Rows from block 5 of a small image classifier, named by matrix and row number. Rows with one number belong to one neuron. Each number is 500 + 40 x the weight over its row's rms, rounded and kept within 0 to 999. All counts start at 0. Numbers have three digits each.
After each neuron's rows are labels from the 100 images, of 14848, where the neuron reaches its largest size: "responds to" is what is common among them. Only what is clearly more common there than usual is listed. The data: gratings and oriented noise at many angles and scales.
# gate: MLP gate (model.blocks.5.mlp.gate.weight, 512x192), inputs 128-191
# fc1: MLP up (model.blocks.5.mlp.fc1.weight, 512x192), inputs 128-191
# fc2: MLP down (model.blocks.5.mlp.fc2.weight, 192x512, transposed), outputs 128-191

gate.343:584465546454559526520464581463502559499438539522496497502406474591524528538447539457563539458522478502565518470535489508481497443495522365425496456522472466456472528462407497472597442528558494
fc1.343:473522487491510571382556534543525510454452505530514530391520499551553482490399544494492452503576463494521518530493479452454463523471530483482465484500506521468500469549530460420475521506436546
fc2.343:513522495452516563445547455511543515491450437486472494432519498573617547479380537505518504513579377494471507508529503453486491537461539468531482495524544489518510501549558487483506529519438525
responds to: stripes at 15 degrees

gate.322:548495488494535526471534487548564517474529557526516533595535484505455548535530503464474456498456496537479537580491545564504526487467544499532502563443526529568459460465560453429472482515448452
fc1.322:533542538500536458499418522450487561473527417471547568529488472449553489538478501575556574509510511437468496489506531426522466509524477515484476481546472508466537470481501538486494537541482493
fc2.322:542459542608535457460436479511548538480545510487499568534471445505503501615499486607507470505489595443424521573449519464487503561577462546459391480583536529509542521524492466488518486541587470
responds to: low contrast; noisy; windowed patch; filtered noise

gate.463:480525535442443464503525452458486511529500463529555489495459462466505563494428572520509468478440541438511505444567544461497488535480439507468439490508481516565461521496484547534464527419511462
fc1.463:496465473491528519461579572579584509503506574490487563470496525514430481482491536474462468461526488466506478475507507485529455564589506456431553556458518506532532449560565516505518502439531549
fc2.463:558520428472545563425555544581584448511466480460466584506497536502428452450515522517460455476506534517479479517472470478517557520528457429459575541484434510525471436551485485524580465447501498
responds to: stripes at 0 degrees

gate.370:507483425440598552530403511513478517493479495543556494469459507498578488517446533546492493466527494573431521516469560550511523506531461432476542497541521504536488525566490531487522496428563540
fc1.370:453487521458526519572495525467493492498514563503428508521446556472546517468392488482499507505523518471490430614504475496539514493490530544437575488439472500457472488454547426431497497484416559
fc2.370:528532564499523493502484510515517526504470493428481573516446481473521572486432490531567439505485494561476495495458507522508516476492528532424535432448529483559429498543507546455551485476470490
responds to: sawtooth grating; stripes at 165 degrees

gate.274:519553523466443488537487431485504546529459459485460540509527516504572533560458471534479496445535504585512499489519516551538485495490486536495430483499479513510488465461454509473465515510477469
fc1.274:495523457551547581459533498548443465487531531493527508469468472403509577483529450482499509537444494529479522531464497511523511464469460523505550497455567501502474558443468495523465532468435500
fc2.274:438506506465476586465503519541434437495518589526538519472503439431523542544526447473444557524440498507526517523480534517530494518434456578514557432444542533505526551532505452472495507481427469
responds to: coloured; dashes

gate.421:427560460504543436466595505514455475495467557510543416494472464440527511515473482454497446466584524441484460448528429517553435563499507468537566517525517454514520532473555497489488539486467574
fc1.421:460559577508518490463465469524512458480499543496489525537480517481549555494522524490446572499530497477510564544547453433463445525524522468478535517484437469501497522512471486516521442500526491
fc2.421:446492495426499532401416482528515471493535518513499497524537517489521521494480455491411569468511473526515505516472454468442533555496433587495516509510525567531471464488481515523544453518511442
responds to: medium; sawtooth grating; stripes at 135 degrees

gate.287:514535487478496531461510462522479433538479435467432435451471493435568463564490489484473512502399481526527520513472494559442521505454469521522513459516490458525530505436570556446481492461473511
fc1.287:502505503464511492449533514481462451489406451490474512443464522514448463518554495534605441600575494485485537528467466456502492584515452514506494553536494536518509484441486501549413540540616487
fc2.287:480501496546513472480553522450482432551446419477488472496500469463450436515539467466574479546544480507508539504500483479473507528497426473573497552540523482548473500498461511528433523528574487
responds to: very fine; stripes at 105 degrees

gate.138:555481490499514501529538499554488506575465536510485545493525480495587508486474463457465484433510524523470477470482515501497513555536481526493470472459498560507553443521448617490534539457495508
fc1.138:485501461579488472530487463519521455530489412553537399533474456442472522503514503481536402590481520515501536528463487457513585455477555499424440480529511539514368428483504492560540533511511461
fc2.138:435498486549468446492464504513484447571489454555530460481499467489475491529500454484468460560512548434474481483484544481524572520508539503521500465492511592533446474512520488530535598476487500
responds to: sawtooth grating; fine; stripes at 135 degrees

gate.389:446542495482492533512496431503485483479477538478468522460457499553548521516512544469541386462554527508448470497450502527462519472588529538537442456588487433517488505436501516477460506449529487
fc1.389:494516488536518355478581449518564460537513497516499505489477477438477499485475551461514506478542490489505519447416510496477506493496491456518477468554503446472458446512554531504500475482536588
fc2.389:466473518529437387460506526502492405542468486531455499494472431517506509544511502533462524537526491472431521470493509505455529532507485476514518451487542441535507405519565529495581460540529583
responds to: dashes; stripes at 165 degrees

gate.65:488475470470449530557487503449479478505474460488523474444485517569524459543502452475513578575517535513497474443472470615442592525484452508517478445521511541493489497516491470502584463503522536
fc1.65:545506565475512521564517518431485464470447498499523451513465463470567500543516466459463577495521514535481477446570463464492555445509439449534489414458457537500445476553559511571491496458542532
fc2.65:526518525450466531442466538551465437484478430479482580530419484515496520520449478443465580504418529462484536450507504428454431507451479502536439493492567480518522471558532496584482483470445456
responds to: low contrast; filtered noise; stripes at 0 degrees

gate.344:511470506485499411556521591513534482483473517469518538456440486493525530454459558505503541508446510586528483490449541479515482454416449488431476522559615470515503544467511490542528540520519444
fc1.344:516498490507577465576551579503492535552528514440539418494527422491564517542483517487562542508454521445562505520478519535494555491490477524493460403552498450502469513494511489463513478500485524
fc2.344:551480474500559503529452548453577543479493520422563479527546484514534466556478517461550474513488527413511542516499547473526525598485525523448427484478466466473563470494572523486511501530477533
responds to: stripes at 135 degrees; coarse; dashes

gate.245:484456487536459522454480462554455488536441563567549518512472493451657492536447487509487461500488532454472470551487555479480437502468475519476436475488499465499414541404497503483393576479481510
fc1.245:567531446557476516518494503567440531484470505438517585533555514494451502428444546523555466471499554501617557496527470484504513467537460557449518453480487547494495499450481467438566549524456448
fc2.245:518489456577546516481557507542447506490449494434519564544563556549462523443469554526527477485514558504595539513514475514486499503523506536516541463489479552520484491454414419455560510554457398
responds to: coloured; dashes; stripes at 45 degrees

gate.5:476543499524448510495471458525474479507439524504557555512443539460536577487558488440530468578556452575479481536535462531508502531546550533497449418492564524451470539495527457546464499465460495
fc1.5:434532538509473516476454441520562540452552514400500491542467545558500530455552510546570467452460513501492393518548486516570504528428506549482495583504573506557514493509404490473522445474552538
fc2.5:413498500480507525498453481486570518502476508469531556558473521530516495521606494540530512477510561549593408525498481552564458501467480521495518639440497464534487456552431497467483502470540480
responds to: stripes at 15 degrees

gate.366:478479505466482568488531464495479513456512511619537510507502513545547516447497504454542485471460448517468465478500496516479342468494495468491499560445558467498526485453508509483532482423544520
fc1.366:490466394452468503542525536497485552464497527499495479560496514494444549419542481520488425518475550500542464551499467542491460487470434582465543500521474429519495520486497447490468478465528462
fc2.366:488495401428486459566507518526457554461460460515504479543492518480452528429535494531502462578465562542502446578470434536517499420482434589433502529492481494536459486537470444543493520499529480
responds to: coloured; dashes; very fine

gate.327:440489473461437509418477506571545450498510507492487481512481519491587526534499467507423541520531492554540553445524486494478462506568430486486466479495499530488503549493518438436510382428488420
fc1.327:533434426563523493431465546481526446574438497471483434521441481488500533466503529450482522500539434532519498521493535510479473484479520528490541439511521466471495566458571521463525510463443603
fc2.327:547456455568488480459486526474517450564436511472468476433430494522547466464515579447495473543517502581493480441507517533501508469520540491523488456504532444490455508482559517502582509487478564
responds to: very fine; dashes

gate.97:493512486509470545499484566520438463504452552482551454486492552488542590429525499468528496514396484528509425547491522467504500498572473500458446444554502435507578556493488568445478522460549461
fc1.97:509515501506492486466473434501495491526548522487523482500503434499524463489422500502551547515579544462429499485552478507491427551517501493544579495521498537507562535484493485547475483431486541
fc2.97:562537518412501510533498491458514485495552506521480505483481430424522481532478464520492547492567518543470487495540517507438450537505542511428536577504494492499521560492547512603520451457449552
responds to: sawtooth grating; fine

gate.189:459500409517444511471458509538497507447512625495511412515424481452557541532454544564465535539463544512456536503519512499519446489474431504439509436450524540495570496502478452532452496440548442
fc1.189:517531513513526520550505521492495532517488523507455544433526433471476516484500522431492411500427492468475462580460550503560573409478510600390528486471518535551462553548548508476541474459486507
fc2.189:507524500498536547469529460479508529524511489516451544457515473490466491469557533512420469521421534481456416570445554472579532433504486579419538468538499487508509539537488543485564490484514565
responds to: sawtooth grating; stripes at 45 degrees; stripes at 30 degrees

gate.483:489446526518455433502512490504458455495523568513535600521465480504497452451466553511472477501455598588512557536527532420500516504456493484489536494534445484529482561536474484474466586443447481
fc1.483:548548486466456475547437544525460519434494473551481449666462547462528499512544518490520472564515490471507519524525452468495526454562540406515458468478484516486476490472463545545450588584473427
fc2.483:517524492539475487514369507510439519494506508568479470544501499460470510564496498484538488571550538514564522514493469468508492503520541504501401481422542548458455452453474521519429509574515475
responds to: stripes at 0 degrees; stripes at 165 degrees

gate.127:530511505478486472455500556561498436538394498521457517543448566523519444493518534532511450494510551497555467536448476482525506417490433474497519469467458514490575491523517528531515509521556590
fc1.127:451523484489493474489479469470438492517493500517516527507439517541544435502483533524528504599584492531473498502516521468509614441514514459442520509444536524488551484451504502429474497535532513
fc2.127:496479529515494547467503488515512463483471542513486564444453454529419420426484476484547541574503511531507484511527584483493515530515554486467453532541555425399481521513517474452497500535532492
responds to: windowed patch; stripes at 120 degrees

gate.492:429546485478489534559549538515414411441492455482460492498510528498564544527474561499478476490463517486555492554507521483483506527509513491526506457506449439490459573468469593468503517506517487
fc1.492:470487524455517512459496523507492462496456530508575493466539524500550448582587486453521508571478486493492467424509482529532447515512508558516444443483493505502496511523529497484513527458482595
fc2.492:447558479473505561430477515470436422502476503461522532465527521525495478584554455474577442469455470487484485430547507502511419514487497496490507488488491478528542554512485553475544482441485568
responds to: stripes at 135 degrees; very fine

gate.321:538434545545503538556559555511449553506516513450520485520508520478496457562437530376456497486503534528576475534490469518488492534534523463473471526490500533465519502427523464521494489478539441
fc1.321:552457394509441523528536456458534501394632508505509487523490449492471476459481455470565501548494484471516507451520443488484477474464522538532495503456486491535479463516601479508516530464526452
fc2.321:519563439430454494478523428477474488505516457444507511509459427465499470462503486439609485495455502494504542479531453481465482460535488543412526543535505548476484539521473514518535589463530491
responds to: stripes at 75 degrees; windowed patch; stripes at 90 degrees

gate.449:482427509553447411523538393513491512516521507478533498511477516475487491543540520479512434537453561472475467504517551491494534567529469479408450520433511430461504584510504573498457511518442482
fc1.449:461497499525450449481502502481484491425523468471474477537487558530504441464530488494501490514524526557519417465486506529470483476503511644517502505579524538512488561481349507519499631538503461
fc2.449:433482486475489516412526487511447474451501498485470491579522503471530515544484537445549468483445440540523467382472446518453457443475544548415532518529504572472477538491414498531558562460559469
responds to: coarse; filtered noise; stripes at 165 degrees

gate.87:476410569468497463461546489506487539484558517562528536474556488558494487569477569528523521427472471495483517461468484589592545511538527424490481510542528491466532558565525560458527498507453520
fc1.87:573451437517455491579516460513450495498439513491533582492484531496484495455460377504516471500462524453519481478452550495435546512435566508421519515468485545441485426459537520485490397460506532
fc2.87:477440510535531505563558516507477532529547491540567599510476495523492490502533422531451496496400512440435517513453491520457533561579573507533584459455468538471510429506491590479460441465522503
responds to: very fine; stripes at 150 degrees; stripes at 135 degrees

gate.399:543551475510402544472490479513484563534515483524591466478509533439582539453496496512514444482537448504548520489485536412462488536468507480459497435556514498449454518519451589501475536467512361
fc1.399:528513475511478511521554502511418514539524503560489398503521548548524613510484468494539507468518474503503443544497507546476459477470465576470403510568461425501425444545479482475566565572561478
fc2.399:493529452457527478590545510502394568523452471484488423529516561538523522475415536505544448507553446406504532558517468529465505466476422526521469451543418459497509457539450451440538516510566479
responds to: coloured; stripes at 30 degrees

gate.204:569459466538530505483491527471520477575438496524490478541487522573512505496452483544456544491476453520511520571503527436479472499524491547557502538483435457457469498535431492501423576523592569
fc1.204:498474525449503453508532478496538452474432513502475497490488503482464493433487455552538528568583524514502563488538514571462483564538456526562524488499542490559503470467490556537440474544458527
fc2.204:530464562413438463563524479490496473473483467451452522436532527467479513450483450561534564502519504513467566516562579528509439507566484456561486565452549525529498504533435516558444445511442555
responds to: sawtooth grating; stripes at 0 degrees

gate.53:518464549494504494470486462526472473510529487449485518501403528536554487507435533527514514504471580521515454516525505494515469487490527581480564576391485451505503575480500482622506529452555489
fc1.53:478531473527516532520469489557556520459460501523440555483486571463477541534500513514461474469486511556536574432475466466460442474500480445529499557511575485506520547514485481526404477547457511
fc2.53:497462567510466475474517532630491491456426521425526537500488540572562562520442525517457470466546526490526518479538488492465448483516533596492452511465427478529549506530493496453460532532471463
responds to: noisy; low contrast; windowed patch; stripes at 90 degrees

gate.360:484468430473460531495503535513458479470545588534545487491460458511525511451600536461475501522535550579505512475504514515473512498497508473546543390441569487467453527510562536559496502498511421
fc1.360:488468469531470567518410490512495428510503424547410508441505432567456530491526488479479451475472503500521489520496425440461473441501440536449519619501471559542503500473533438486481464488498561
fc2.360:538509489547475564439527480513498444554511514512445483440472540557493528452516517528463519489480495518488497508535436483485496459511448512495457551480466449595445468490489513486469469511527538
responds to: filtered noise; stripes at 75 degrees; stripes at 90 degrees

gate.432:506539538500504527457524482539552428570567463555449439560500482487527483480431460449412527473491514570494520513548547494471527449461525539463531461448486536489534494457506500547439467431468488
fc1.432:539458482479537567545574487556499540533487551514527417479466466497483566508454527481485487466482571514492456438539503524507459519482511523586531499548574513488505573528517516516450515451469496
fc2.432:558493539587562469505503502528453454471494518554521457477410463511539583561500492487520453558497478552497552498482500490492501536529483519519541558471483518546512451452514512496449493611499465
responds to: filtered noise; stripes at 45 degrees; stripes at 30 degrees

gate.415:478536530529510552414571507496512453471499525520491478528578478462539511477401501470464525446471533563495404530509551586496547475543474516545388479527536541487489520473429526514490490519528455
fc1.415:464525515475452497533502533501522451541554416481522483435441481529569577453555519531494557550504504427479509501455487408493496443485442548451495449500467520505444448541499548497424551492494433
fc2.415:533484421450477528519511495496485397460556442527465490443440504523532636496485466497427545483496504408435445521504516490509585473513464580495515492511502544483448503498543503485447553509520454
responds to: filtered noise; stripes at 165 degrees; stripes at 0 degrees

gate.348:483443474441538515504419480456531522512513510484465518586539531495561532501462487460499424448515570463428447475485487466507490502482474493554500505500427548432429464444482495547498451474453514
fc1.348:518552517427511519514462464420502461512404477521472490472385508484545519571540432526530479484471480465425462449466514500538550465533417553536613571561473561497533482485448490504442499495462467
fc2.348:486552481485523476462444460473533484553525450582495462490449426473481523555537431568524546520481507500495552488500531483516515481517453627529532542570524529556516532461476461505461479491470531
responds to: low contrast; noisy; filtered noise; windowed patch

gate.317:460540527465480485503539507508495518506524534557516520600434480489502555484467534480494471476439553530501450520548423578481494484486510509508506570500559475449488536459421541491508386456501479
fc1.317:508539492454475535553590487469447528505481575490528501564494584561416432587540496400498524493432487501507521493420454508524434619458533558516525535542475461560458449481516497491527480481442471
fc2.317:437518444479511558546556523531507503485490475417484533542594536495459486544555506478476503577471455513480565514448485492523462557495523510534579454482479489572506484498522426475456522498476548
responds to: filtered noise; stripes at 0 degrees; stripes at 165 degrees

gate.114:470465438470489569485466470493451489527392528435522422523471511435508496484448461457505557520562491507640535472538563491524518469490520455505524490499528514486530483507548545559465534443518552
fc1.114:466527443547485508480468522531561504465512461474492468523507397525559475450482455467526565484486502549530594459572485461441502471503481465535435461536498439498458473499457494510478440525461398
fc2.114:388427512460482450532470456534450520498516502465491493474508422483530444441491475469528488474539486523538477527524518495533468525535477495484461519584483541513596515486490481509459490468450415
responds to: low contrast; noisy

gate.194:509505410496511553557434460503406540486399567524537490502444488465548547473470466521497531468497557483504545556547497486516482487464465471547419489530564496479504529491526512484535519483561443
fc1.194:507600506483518533491499484437454462473492476494491522518483430485505558534551429515520492483476487552501457562500559551499504526454490444574480564437502515519455475483496445543516485493528472
fc2.194:454503559527531509483461487492458508497507550513549501516489461463526534498591410488529549494481482485501461642532492493529493527504481486552509557498563516510496446564474441483491494446513540
responds to: medium; sawtooth grating

gate.395:500510554528474531459527567502537457475503407586615612501444455450515505482498496435558517531443490529481470491486578495489513510440464507545459535459578437439518562523447537522458455535486409
fc1.395:517490519525464557448512499510497513416458527469513487449494458481524565492498431450444477532425483468416485491478504426510595567461480510514539574510563490524482569488469528517508519482466497
fc2.395:500523507490452555436479525540527562457521556502508509491505463547510459467477456467483506441442472503472516535482508466523488499470516542541596550491513480514530533551456461488437493452504545
responds to: coloured; dashes

gate.75:413473410481442574443550546517436487552458496467493597461559502474546474554498479503451535494553547538470512496534559548461485480576546422509458505487492521521478468470476515501525472485474444
fc1.75:468506484604494459484473464550482510493498573500515473491490545462537543436532517501570461467458472416545529538514457492482532481519541583480544534437527531457478461544524470483482497501494463
fc2.75:414508511533496503499532475529525599487406426523508477486538503434508520437564553495506470468528497491565610560469503526498445424516579506464505486397515494407485468558487495488486465530476501
responds to: noisy; stripes at 150 degrees

gate.385:508476541470459505509458483481546485526457554477530564500533585475617456581510538487507456559528554500511578435571485502443476471454515461509464456489492455542454553538515516503462484463522502
fc1.385:479511461427430538512529561536488569483493461535535490494548466482547458496496491507500458542542569459518413507379476499478476528530478513524503453515496524485513517549459488482520494505570556
fc2.385:533515453477534557445565506500554513533539444542502513503527528430582509459459498493482462533473516492492482524410548500475533542480475507483503524530524563472485514491505514500565528464484520
responds to: stripes at 135 degrees; windowed patch; filtered noise

gate.0:457455480426520528444469526487446497483570530486492481483497589424609524478475452476546510477483522544475571531501511527503527485478467497511544488489547507393469562503442528546445497485559457
fc1.0:458475462539487489550490477528525459429535540503439533498528458496503526458559495430461494475465546491441535516538463501500522582509524474477549509519484517546559490511571524491490431528505514
fc2.0:532501505508492540561494496492575446430500548500452548511534492457511519504582501451434530505468543590395478492523527510476490521552549540468474519518467464589466481505547549539515471543558512
responds to: windowed patch; very fine; stripes at 150 degrees

gate.183:527461473478455551539526483499501470466451492546463448520437504496569490497538510476478532512430543522489579496476475489454505559483501541485433482563578522448516476503534550516499551514471503
fc1.183:396514492547489436538565496529499494487495432513460560483490521516507508506463485507432493537487571491545538535488533556525527511571450478505521463484513469529440465533499494424479531434469501
fc2.183:471474493465502439522564484548534462473480532503517572494526611479489504486511465521452513493544458559534470559500547531455479431532524504478524535469533514529405477480489490489518471528438489
responds to: low contrast; very fine; stripes at 30 degrees

gate.478:497458459487546480469436537613456488512518546454494527472510514475552429521456458372434514489490557487539504469551530519472495523512478516484511512478479466489470497505527495490553494481505430
fc1.478:536510477425580545519513537512490532452543506404487466551457446519517511575495493514461545528573483495524484535537489597538526530405487517465524501466474468500481521457534489521532448414564507
fc2.478:566501500531515507600545552507499506460530578500547508485551466482487503547468501557493521554526445454557480502502453513526539490417470503457462554534538437464451517566502552494422515467447459
responds to: stripes at 15 degrees

gate.312:487482515510516576517485490464468489508451462505483545516530482506550445457454509466597514540483496544463448457511530526489557525511524502539560524521526542564488512518537490425484520479410448
fc1.312:436504471517572498490465462490531497591517475565459486446528535471501446478515515500389481435504514435453485506546375578440502537497546574538444535577555452510538515550531532441454405451484562
fc2.312:485499571513554500468463421461517506537535416522481502440503517462559452465512556448507489486559494476493498526549487537427486488444537549585466527538559457546526540554554522477483465523529499
responds to: windowed patch; very fine

gate.391:487440481461490528488467482478449527535531528465501507529473532474490485559478535461472532558530492558464530468521443516471524471490518396504500515492510508527484540473524536494482466477472429
fc1.391:591471453519523505561541476509474509533467509497484516485389472513460453528553512485420476477522552566410524457433461507491469547488584539566528431486490540494553486432543520516496564471501527
fc2.391:518529510570494464575478504483470510512481479532462540475437437489503452561446549469464543538503527507444578451407456433490480517547509548440561458477467486464590521472589452497509518503522525
responds to: low contrast; stripes at 45 degrees; filtered noise; scale: very coarse

gate.85:538546523460546591464416527460495550486525506513440440519511494521538480506492485541445460518498519445520527483543444576530563482459482475476440580481437476515532503507513523530486453549483493
fc1.85:585516478516479511507554503513529530514471499493466511509540433489431523453522465514514431512493502532555488589589540475512533422511496522469530416473494535509522538527536560476489556559520536
fc2.85:549484506500493471523554441476555558550447463413545520512592522522438490413472481568492419552502520557489519514530548500431495404523484506495518447501490494483514550563452479526487527469502519
responds to: coloured; filtered noise; stripes at 120 degrees

gate.457:455512560500479517496502486559569494575508532505528491543485463526549655480498531528420486500463447580530536466496467551526492459526552468488424584485427550532558513507460499570457446463521503
fc1.457:550518563525509451538488383447421486582512504505493479481495495508454541573484523527566460453516480473479501471485541517511472468557499505551500510384533485482544467548479461519584451473488484
fc2.457:532576523460527497515501447454471513557489441517458501583411552467435491507509544540543480420491416556465494528504550526518479516513537471530539529441530416498552451493464451465574502526544504
responds to: stripes at 0 degrees; windowed patch; stripes at 15 degrees

gate.22:500447511465469544432525529520578521508511541541570442487470467499492499527569519546557481500517411524546545526462466551525537476442466494505510346526471540564443417495576518477497498479516506
fc1.22:467503410472506487507456618490519423494471480501476507441464529515453492421468483495528573560508454488522510514536434501479450530459552499569545521580528591506497560482515449488504553499523420
fc2.22:542553491461467535543446577518572455476475467459553552450483485503518445460519455493472547516511439520511552514504461568447479506555535485561462518551564454502545443554459534516468496512502484
responds to: windowed patch; sawtooth grating; stripes at 135 degrees

gate.230:487500556461501603516595496501443510565506603454483548496479580519519603522475509478479462536551455466562452493537555465499481508506411522510456415528527514509414407507579433467475429519516464
fc1.230:550500567475513499431509538520474433517519505458522535549510462559529495557449464518534565535497450464608513448529475545436412532529487520487426587542443428500524455492518461494483551474563530
fc2.230:483547494496511516467528552492430500548546498411518536528552489505536468470440500502470482477421377443605491462456518481497459536553455517553480499554397476485528463560529462467470505511521517
responds to: sawtooth grating; stripes at 105 degrees; stripes at 120 degrees

gate.7:510494509440451552501457438538494513543498543494547500594465367451524510471545454458557519496532490488454497551505445524453577497512463482522442413471556483472487506508499597494520454467469540
fc1.7:527520519476446536515406551465538588523487536480508473529499514528468476508449498448513456499524494526443548541454546507550458492505517534530485509460551414575541462506502479421517530460493473
fc2.7:544471509487484518520464514525535505487479490481461578560499496517473448494520558441512477511563456523481532577499508510516518493524522447475514540464554478550549435528492545502516579504440457
responds to: filtered noise; stripes at 90 degrees

gate.347:529481507452574469546534465455563505557481503560493499480442453564566468546508541502471487539483515480528498530429401509520471475597514515447498503480479491608500480499473456480612514502566507
fc1.347:502530438506416570463419492476483559476493507548513530451466471418502524533541543498546452539519554484466524475531443462520462482516551569577483436558474536514506522491514575539507471514480520
fc2.347:524548507437439531498532509460437516443446496519468462490447504404539565485541548518521514505510564541483577520551447437485477415516488502545465548552465484572501553438527529480461485481520529
responds to: filtered noise; scale: very fine; stripes at 150 degrees

gate.387:439528483473477468493484520525449513439472512530514458425443477449534575497408527491500523452488431532498477460491531406475473481534492481490477453590532494437503502521510534510434544480502539
fc1.387:563524482549565451578432518426523463513529509537503532485502514474496519444567490497488496486536512453497465483478573647510578480542524469473491514430470518506507481509513512527527452478557483
fc2.387:578494474502504406617466573443450538513478497490493507504466543467425549523581450489503527447550518514576466492465520578538525514512535475505495488473471489497475488471502470500527511457603515
responds to: sawtooth grating; very fine; stripes at 45 degrees

gate.179:496536510512414503530527504436486528527491512471547575522424582432555567540499482531504517501552541511449497456522493498509459514429450549516569486477492472504491523517483483466485503509563488
fc1.179:551516441499451516428531512568454452574452501508458580466455486563466538496493448546490495492551530564433447468510573514492569513587437471495532463506462499465452504502507465479529537506551607
fc2.179:557473432498479559411500505549460456551430497493475590501487485556490544455530483537520463484550535584459447527538519472527485488530503506495520550506445558441470556467540478572548532534507511
responds to: low contrast; noisy; stripes at 0 degrees; fine

gate.119:501483565550434528490508483466488458451493491552531439469457489544555539479488551498490523485527499548529577467560471570409455447497478495467427494465513520459454443507409545589466529432531429
fc1.119:561502576483521524500500448457438466419521476513494444592446535502520468528488487521510490535536560492486542493538508464467408464478489478532413485528546462470506476491444553540508583525482503
fc2.119:481454524474506520509471457489471495395507515508470377537428515541542469507460548464532483518563583436398535542518460477463452456496485426541487486479547529516555477502484490505527541506493525
responds to: coloured; stripes at 0 degrees; stripes at 165 degrees

gate.131:525522479495460447489534529518491525488476493504526533498430434494525550465477548475450531527480519516515450513470537459446530517488479519503505553582505581531579500387430559522491496422550459
fc1.131:448579535515464469454508524511459480432543499472498564466500506592526437507528545541522498450532560560465531445539517551446515423474543443528552464458472438543506482522563496519520535436538508
fc2.131:490531503484449452436497491450487475433457521500521519544541497586515460483519558456555464491565503494484541488555499567472514446538474446475523503477514484569452446555486571521557536481523478
responds to: dashes; stripes at 45 degrees

gate.291:471500460524514467423508545504516486501428529453518516492521490507509455488462536509460524441532482584488524520518517525484458529508527459551555562517465475439524519493537464531455542502488475
fc1.291:469474418505457563496532491498566612513520511417473549432494510548509573428451522531508536481497520537557453497478472503431466507465474493539463519548482429430526460499516488477525429459496500
fc2.291:510516430457501481484551555584526600513454524446481435472522542561483527450405547517514553519504490527530516494482418492435459476484503538481535474562488435443490503505535544421502467424483477
responds to: stripes at 135 degrees; very fine; sawtooth grating

gate.193:454502556526514522498519497477454502571413501483499492465518556497477533519511508536446490508494519527400501515557536481490561466501499466518514536499516560597549483467508494527410458455547443
fc1.193:519436469514497448456558474406478484577451472544502428447530527575421524461548502461447474506503506545442504545556497519525589464489528555457451518507561481501458526525439534553509554523555528
fc2.193:555449521487516564510505501466542474498540493489507494396553554553470497496576533491421465464535482464470477585476492437486527493474540454504448520580545457458491520465449513512472544493531613
responds to: dashes

gate.388:457506477504509513390475489495497460547518513452530512543504550484605584533480478510532562474403503537483525546453543468481463464477504460433505458519546506482432535485554455496454440494485420
fc1.388:481465546500474501519494512508527478523501504506489500439493548510576500534520441517540506537524502412498498524522521506472488481418494498511541550500490500437514519505516533409485507472515518
fc2.388:504499548507498488500528528474494507535500535452467535468532532506452523480479459481509585480519537530510515511508482535475473506485470519521575508505472491479511427485527514444462391542523523
responds to: coarse; dashes; stripes at 75 degrees

gate.205:523505553465492504481417497500484544581465486516492540451446459443522470489501522471508516523490440567514525556582524528566515491493453452542482462499495467438524493481490575511499511400531407
fc1.205:480491493522548502407523446533467471458527490496529551495517569524508491502451499562488478413500521507476532503422471386513428509552512443410525475545525533480458490516461505454498587547533488
fc2.205:510546520552504485380568422518478433471468501457493527515550517521491560512516490503536460421503531504472521507475496524455451460579526476477538493500493530558458483455459468467495620530544428
responds to: filtered noise; stripes at 165 degrees